{"arch": "repvgg", "dataset": "drawn branching plants", "train_examples": 145000, "horizontal_flip": false, "rotation_deg": 5, "targets": ["branching"], "norm": "batchnorm", "stem": "single", "label_smoothing": 0.2, "loss": "binary_cross_entropy", "learning_rate": 0.002, "warmup_steps": 7860}
Rows from block 3 of a small image classifier, named by matrix and row number. Rows with one number belong to one channel. Each number is 500 + 50 x the weight over its row's rms, rounded and kept within 0 to 999. All counts start at 0. Numbers have three digits each. After the name is the row's rms in percent of the matrix's.
Before each channel's rows are labels from the 100 images, of 14976, where the channel reaches its highest value: "peak on" is the class under the peak. Only what is clearly more common there than usual is listed. The data: drawn branching plants.
# c3: 3x3 conv, stride 2 (model.blocks.3.c3.weight, 160x80x3x3, each kernel summed), inputs 0-79
# c1: pointwise conv, stride 2 (model.blocks.3.c1.weight, 160x80x1x1), inputs 0-79

peak on: foliage
c3.56 099:431466471519465503485460467422455540494387481515489474423498481495469481559444532566508475507450440539482557487486481544526539517458542517522566429540449492470476442471476477428473426460512493526539423380485544559307450443527435594486476435
c1.56 080:380505511511484544475472444443440521522344500512492478530512523502529492551452488517489505515516483490527600552484520533535549527389558568520488417561469503510438460514502473471448500499540548525542417426514503517335412490542491561505489378

peak on: foliage; wood
c3.72 091:356456503475477491545479531495408489514388509496541506491466547569520527469381484495596537429501436488452448459497542466435465534459499502589450505508503445566492536589489430608496427501480443512443490469511492516444355461516505487456520464
c1.72 089:471505507480428460539535514451410526548453490542464519449452521566461557434391536504540523405443431511528458522487540424443499542420458457566504393480521509574525523540446495603501413519450467528517440444434483488413385474520440532487530448

peak on: wood
c3.46 082:423454461511460466542498493539412466541486421487568522506541510463504444479495495493412471495480458530471550513456483552588500623443464413493578436490501397495406553457461419472536486584451447435433470425528489465514522488447467438445470386
c1.46 099:511435496509498375531473465531443424547479435443559526463525504423531461549494542454435519530506413452464561466474461491522521546501506453521610444481503527475440571494424430453524471561459363477479512458549451452477548584441448500535530382

peak on: wood
c3.0 109:488494467595376491397457489453464409464504539493409431494556486461477454480555464569440463537442445501515487431544467564509458503508475479497491482587425386438426474479407510465490560425431432450457523448492466492486464493553528561459448528
c1.0 111:543524410510413484353483497454485454487483512469416412508593517457491461488547502567477452509532464457540494453511461539509468474454501541486541475531460381426498430483381482436489578427427473486484521466514451532459478450594523559436423521

peak on: wood
c3.4 098:514537499589422439443525482384508466482474559481465419485559509490481505453496555615520499516492496548485554559503581554620457488511510501528510490475477489343440435504540489455541475472474486394527423485433515514521474447545483498518388578
c1.4 090:497497520555470472402524469410501436438435559484467436483503514521492520460508509659554455540524425510514549477527611595592516483546547509449494520440499490393450399499461496466540511461495419454522489494507543476521440413542502552586459522

peak on: wood
c3.83 089:591523444565478421496488493538493452505472500462491489482552552569458492537417482464469487450443488577533571429511457525584469562501460536497508436521470331601525502515462489446520616525439460497453410460480502469494472540474538470481379560
c1.83 096:603479513510508424494482482578524517492509486444521488390551510515479451493512531479385536459455484528535473483500489478505492502547467473493548398498517346582536509452402443435515554493363434487445540478441381477487561501473462504485433531

peak on: foliage
c3.81 112:454486430466492531455493544432421520494447542496547493539471484441512475447440424542516450549495574491527467647477509564410479450404585536580501539552509465477464523556605366548511495426556459480526478485444539467465482438542551539513529467
c1.81 100:463530422498431514460506510503367533509427505457540517518483461506480465462493451579465481552484554492527467627502468530377478458428571514544515496498507399476511540553556396493528477411507369457481493501442483469484519422552534541543586461

peak on: wood
c3.120 102:420515490460412494483505546546444556591449590509495569496526645541458517418506525489471494538511501509508552522527485572588532528406591488495589520500569537483413475571520417489488466533578454563452481538531563472567436501507521567456509449
c1.120 096:440528498453385535478486581547442495550449564504546496453522618498489544439502513451497491544547544465544523539504479534572504500402577490474574531544536564500426466561543443494477469529585462592464481517548555436525445574503525564466549366

peak on: wood
c3.14 079:404467515509509466435530448474428520443449518437392463361554530463504492475504557486499429478533461576445467461543539415591518470484504482494558390538479493477454410506475471423509466493462470583464464481517493475462498417565472584402538521
c1.14 096:501458528487524502392469496492474511442508454510438475356507537478483471489516485449512386420496458509504501472518549472607533522508515390490482460543431449478453446459416486378451487534439498585458427407539538467416526432545452513483517448

peak on: foliage
c3.146 101:428481386479527474545441514465513474437414441437498465519503532512467483629470519521489537541449517483464462552469412537464360520457421546477536533505531419519569474448498439568518493473510539369437482500431517558455475502560540417494491548
c1.146 087:421467388460505511492468552432477515485371418474500441538495555422486484594507514564577521488464520432450475541465461503498413457412449517517499543496545428506548474494506410578478494477534536418445438535449612579466481493535546439472463499

peak on: foliage
c3.35 091:414492473568370493436475616508469517579481547478494538570523447488497610496433511578532466499538480543517489489519533481376489458438465460552479546423477506414502511514544528505481416504465511451607470542467412469456405509519533494499417515
c1.35 093:515479522565354525471492570535482549567467521499391512633528372543489565464455526570493493491510479569521516480456514543399490466470444460524494526495480514426442525520532535447475485473427474472579489528413447425500455534529549543444436553

peak on: foliage
c3.48 093:497470538477456487561451392524459433412486489534500544442488495476492445525491511428540604477439409521498482418518403385479476545468401538454562501461438444571523575482473508520495540516493497406484576464455487404454461485457513430544536572
c1.48 092:501463494428447508516418449479467437398518454517448497500463517466563414515457467372473574510486457443497499498519412395499476545514420565450518480451432457557540561488479491518480541435517512459485547540463495368429457576429564431512531535

peak on: wood
c3.153 084:520600568557497462474430510552471435558559589563519589438506578526507492504403434414570517455501440540526486431623499446474561510488406524499499500462497484554491476528526512441527452553561467552511500535518522472541485582404394501459485475
c1.153 096:577553527538488424490401524572441477569549575565494578417531496471520464480446442456553540458487380516497469399533524443481559493503437470523514479492534529554484478444478495500538504564574435550527556515571486364515533585426434517484514508

peak on: foliage
c3.110 087:456484526460544402507486487518531448437457551515383495511489477475570484469414453464586454526375387449534470554475477439386512436497500479595479546480510585524464523429511483444441545399563485527530551457498484460456488491460528561533542527
c1.110 095:446450501411515455511496505568498481515409508515428475464511422479543453514456480419526511514461471442544409529467365466337502476522460526608490472482508501510497507440442479424459511403542480523436484460481473405384511495453501541474498521

peak on: wood
c3.159 097:464484498460391414413428459501514483516490550555405460478437551472461454391478445505473502495440465463494446452481526455469595467490495565457549489518413483476420493532486376512432521484560374517522470529441505429521526517483457505520427585
c1.159 092:479437467490436353441425500518534514526509509533412450470499513465531518438485523487525497505418471545507509453440502452498570399455510526489552485526436498488377472471461413548438517432597431501477455473405506368529524527519468495557448555

peak on: foliage
c3.97 090:419502467502461512468491440497565550370466475502488494547488567419524419593472527509451434470545501510465487582479502443525543465456562621496543517525548553480468412487498390468496426549492553570458549449481519613381520471510523476479524511
c1.97 093:448451519511484489440484543482519513460480471507464505484514514466558395573557503444467485405554497517467434544481484446501508467456488563497473502547540546433435396480461363474506454583440572556372520527466481591459564485446491444377484495

peak on: wood
c3.158 100:332452486427437477500442482507439511482494453404520470472533529433501451555458534433467457507446438458425425569466438407423540488447482473518598527496446546470486520470515475474516483561457566485465444530448439557476433461475492473414530432
c1.158 099:373458473461455420517476489519402508492501481427526502465552500507504457523488523404468488539408425428417508627470495414461535480429512492446603517477436523480484510428524501499549487532464571461443487517453431552485426503485506503375489437

peak on: foliage; wood
c3.32 100:501450457461427565532544534500434491603407450531531495528535520438498492394486491482487437525525552486513486582490476578462567421418574456447560537561526553435492502513551390503476504446528398523454537474517495437536439436512517556442490390
c1.32 095:448484448439457552491518524534436479566430487463498468531554481490573454443463494479488442522495579421493493616484543545491572439433571420566524527520528584427441533502522407473540543448574433524508534465527494436513506500527573543500435353

peak on: foliage
c3.101 105:428512486531447539475435489493383512508454469556504549500510613491493394475481475474398501457455509445400448545554505489436548543414563553449510521537445493546525409515522315499475469550544499518450522447485522507457471460512498444456501537
c1.101 100:443578442540498489467416534512393515487463484505529447462538536460518426458482459484370499450465539415450438522552540463504517559387583511423530482569436560513535459532476325490504501524506512482473478526479460486461565480505487446407501491

peak on: foliage
c3.69 094:479579530543463439497476436487517499419587579616508535498464513391469476484378415469447566472489455466477479471545540459465547476464500631502469451523505426503431474511491469485483486536511451527519559528515481521430541525438561500501438643
c1.69 092:453543503535453500513440422517458491493546600559496522543503523389496420491437369461494534444515463456491449483556539482451575479469517634490456473509481470520347438531544417495487471573554478535504571554545494535484482503460572512493504573

peak on: ground
c3.91 077:463504511526410474436448479460497476671530505452484457475474463563503490480477511475538473475412502565550450556611487502508515568558443487563510539464497380485478462453549404537493499442471584475486470396445527496517429491510550411552561462
c1.91 097:569474535491478485504484446457526453446465515474519436411487433546531471499468520477460513444481529544474422527438480436461446498552403463538495455464493471491509468448521373413521470375458584438492405463426355487455566472503518427508508464

peak on: wood
c3.25 111:490468521457466447514408503601427437540485503500462540450470539494457448539465522373480543449433515427482439430502431438510564566470468463445566468471482583583526522500465525519512400584503525557445476510568491466505561541389449467440536448
c1.25 099:521507491456441393508447506536469410490528487447471570426499512486461440493455528414474538469470467424488467410533462452527562566474458478436546468504483567573489535459480512478546490595501439559464495499557497422447587531402393452488515373

peak on: foliage; wood
c3.71 108:535511474509343475385497529474481456546470443528479534481475497508474520485494482529499478451527467517418556524481576491492510488517524464455488509535430399390481455532481388470475401493479440420470361452496506539521401499521434470498406466
c1.71 107:539499478437393446390469539555515452510469471529493517446529485451453506482508450531475447473490461414432547511466552493479490455525538435460504523496424436331502432472452419423508416479455469438424400428521437548505460454526462466494476480

peak on: foliage
c3.116 111:586580467456479526513492374468495456374510414409536426476449468451385446537482465476527478516521477489545467545513466485498346494521529476515476546471472493562495481465464449548475485438550500435450494589558550491570469514400497510555501493
c1.116 106:577543479476450501457477382457473499346481432418521437502491444463408468535494431499500502490487455492499484544474486438509316515515511478537454495530465523561531491417497454540491494454521498446460491526577531455520492478368528487520566444

peak on: foliage
c3.111 116:538458397509543536551474468481503460500528491471522524508465532506425425540477414456460474540539621508513473574533495535475474558568656630503459527520554550538583490620524458509493415490505503538454549543490497532486574518408558485505541500
c1.111 089:554500419494548500536430497467496496445520435467531496478553482501435451518471435488441470498514617580479501540456468478460439510587653572473492493512543494489551481572434460481447433491434471496453513525426448576514638560497538429435474453

peak on: foliage
c3.132 093:468536476470464498453453568416430501469389533514553504471506471478513434465446487538353540441578491472448488485454483560440498501424563570455510502503514404463419507541538451403533480517497482461444545554423489419423438492552480436444437475
c1.132 099:534510455448412455435448543446472485437414481478527505438500461491517367484454482466438494423504490498489467515436450552427448458517581516478464489529485354481466536536526408444532488477482436455466506538425437501413498455532504408417481421

peak on: wood
c3.5 097:352462436391469463571428573495454461456381487448482509489509454504525454545420500460457489527433448519464452508467400487477432473444394475529518520476558482482473506474474493534516445516482471403440498561444422518495471400460532473481477442
c1.5 093:447512452445416475508477570442457507479445553424489526520412454514456521538454494469499542526391422564418530538493427507532468475454402488560491520454580455518440418433542513553446419540507445383511487573461432477544484451453517427454497487

peak on: wood
c3.23 108:463473495573474530480533573551473502571523557494513514605492518504507637524460471501628478461581448529605543450533485537402506466520490536513419538514580556539509570533484577525453546432505517556526526573522499487565400571487558552510547500
c1.23 098:529500501529452528494538526532498532586514531525510531565413537535509620482463487511608512428507418550595608416553515529440503482510440456537415557512553513559488538488483629575414492493491519531519558524530511520565390516543559553486512498

peak on: wood
c3.45 100:450432496437459505470378507524480443510448435509423512427462527479477464521488481487515580533397359426480458417487544473488519545501466403403493544510434521508500551511496470529448467479528514459430492598583497510530381453518426514488522467
c1.45 100:446476541499478499463487532563471435501504450497391480435504488516486463525432469548532576561406325433486529435504528465518508524505482466399488593544460516500467569456500463574525490448518486499464503585584470512548391438548488571476562531

peak on: foliage
c3.67 112:354552475524501537494506503434390491431422528498496462507525448526554466483383435505512516440534517560486493513507466561447417473472517482546449450506492454446446485594530460472522412496457494468474476457480435503398396471507423571428486421
c1.67 106:397549476554540529458533473453419521398460531545527482528515490522513449522352521518513525371505492572495455504493432545427450425442525523494506448480447462519460449545486396418507467441465498464533461419409458489440486539517414499460464477

peak on: foliage
c3.53 111:459597468504441487443502485502378469403400492489533509501514486450546385537462464493422500457581468466490501488448467537453471468481528541532480448548513433442364502516482444453549480464479496473448490471507434523435335501497432467516544476
c1.53 108:485542479517419428451508499537418507426437442485554512477493436429510432501469506466411503397545449436437448485435465519434489480432532529477506433529483463469385528520487407425524461449496494503408464465519393508416428491484455449476546424

peak on: wood
c3.99 106:572572522503382407520469551562483468509502500509455516461503449470569517457413406522497508541452483486507507431430550422504504520441456457482524458438516472510406543374524507497555464536575451434499364506461450542508414476465471486562445465
c1.99 106:543506530565398372547476492535504392507497558506479531425512438482511509431449428498542493548451458525486545478429540456484514510503507423481528462444512470514402528357489493451527434497568474463500383480442418488525410452456482510562462538

peak on: wood
c3.121 104:350470459489518430448523530504480537556418470453507460463450513502483501442518492542497431537486495531480528499444428566536492498471525488503514489534514429479417393469461403503406452438479452533434374434449502467518434407558516539583515431
c1.121 103:362511418490569477479534537532487517545531512502422489522445533487485588433486456542488410585455501525452518567432464570506412490477487477512483468515504483416438386457520423462448401482495463461470406489488480477570474398561526516570487473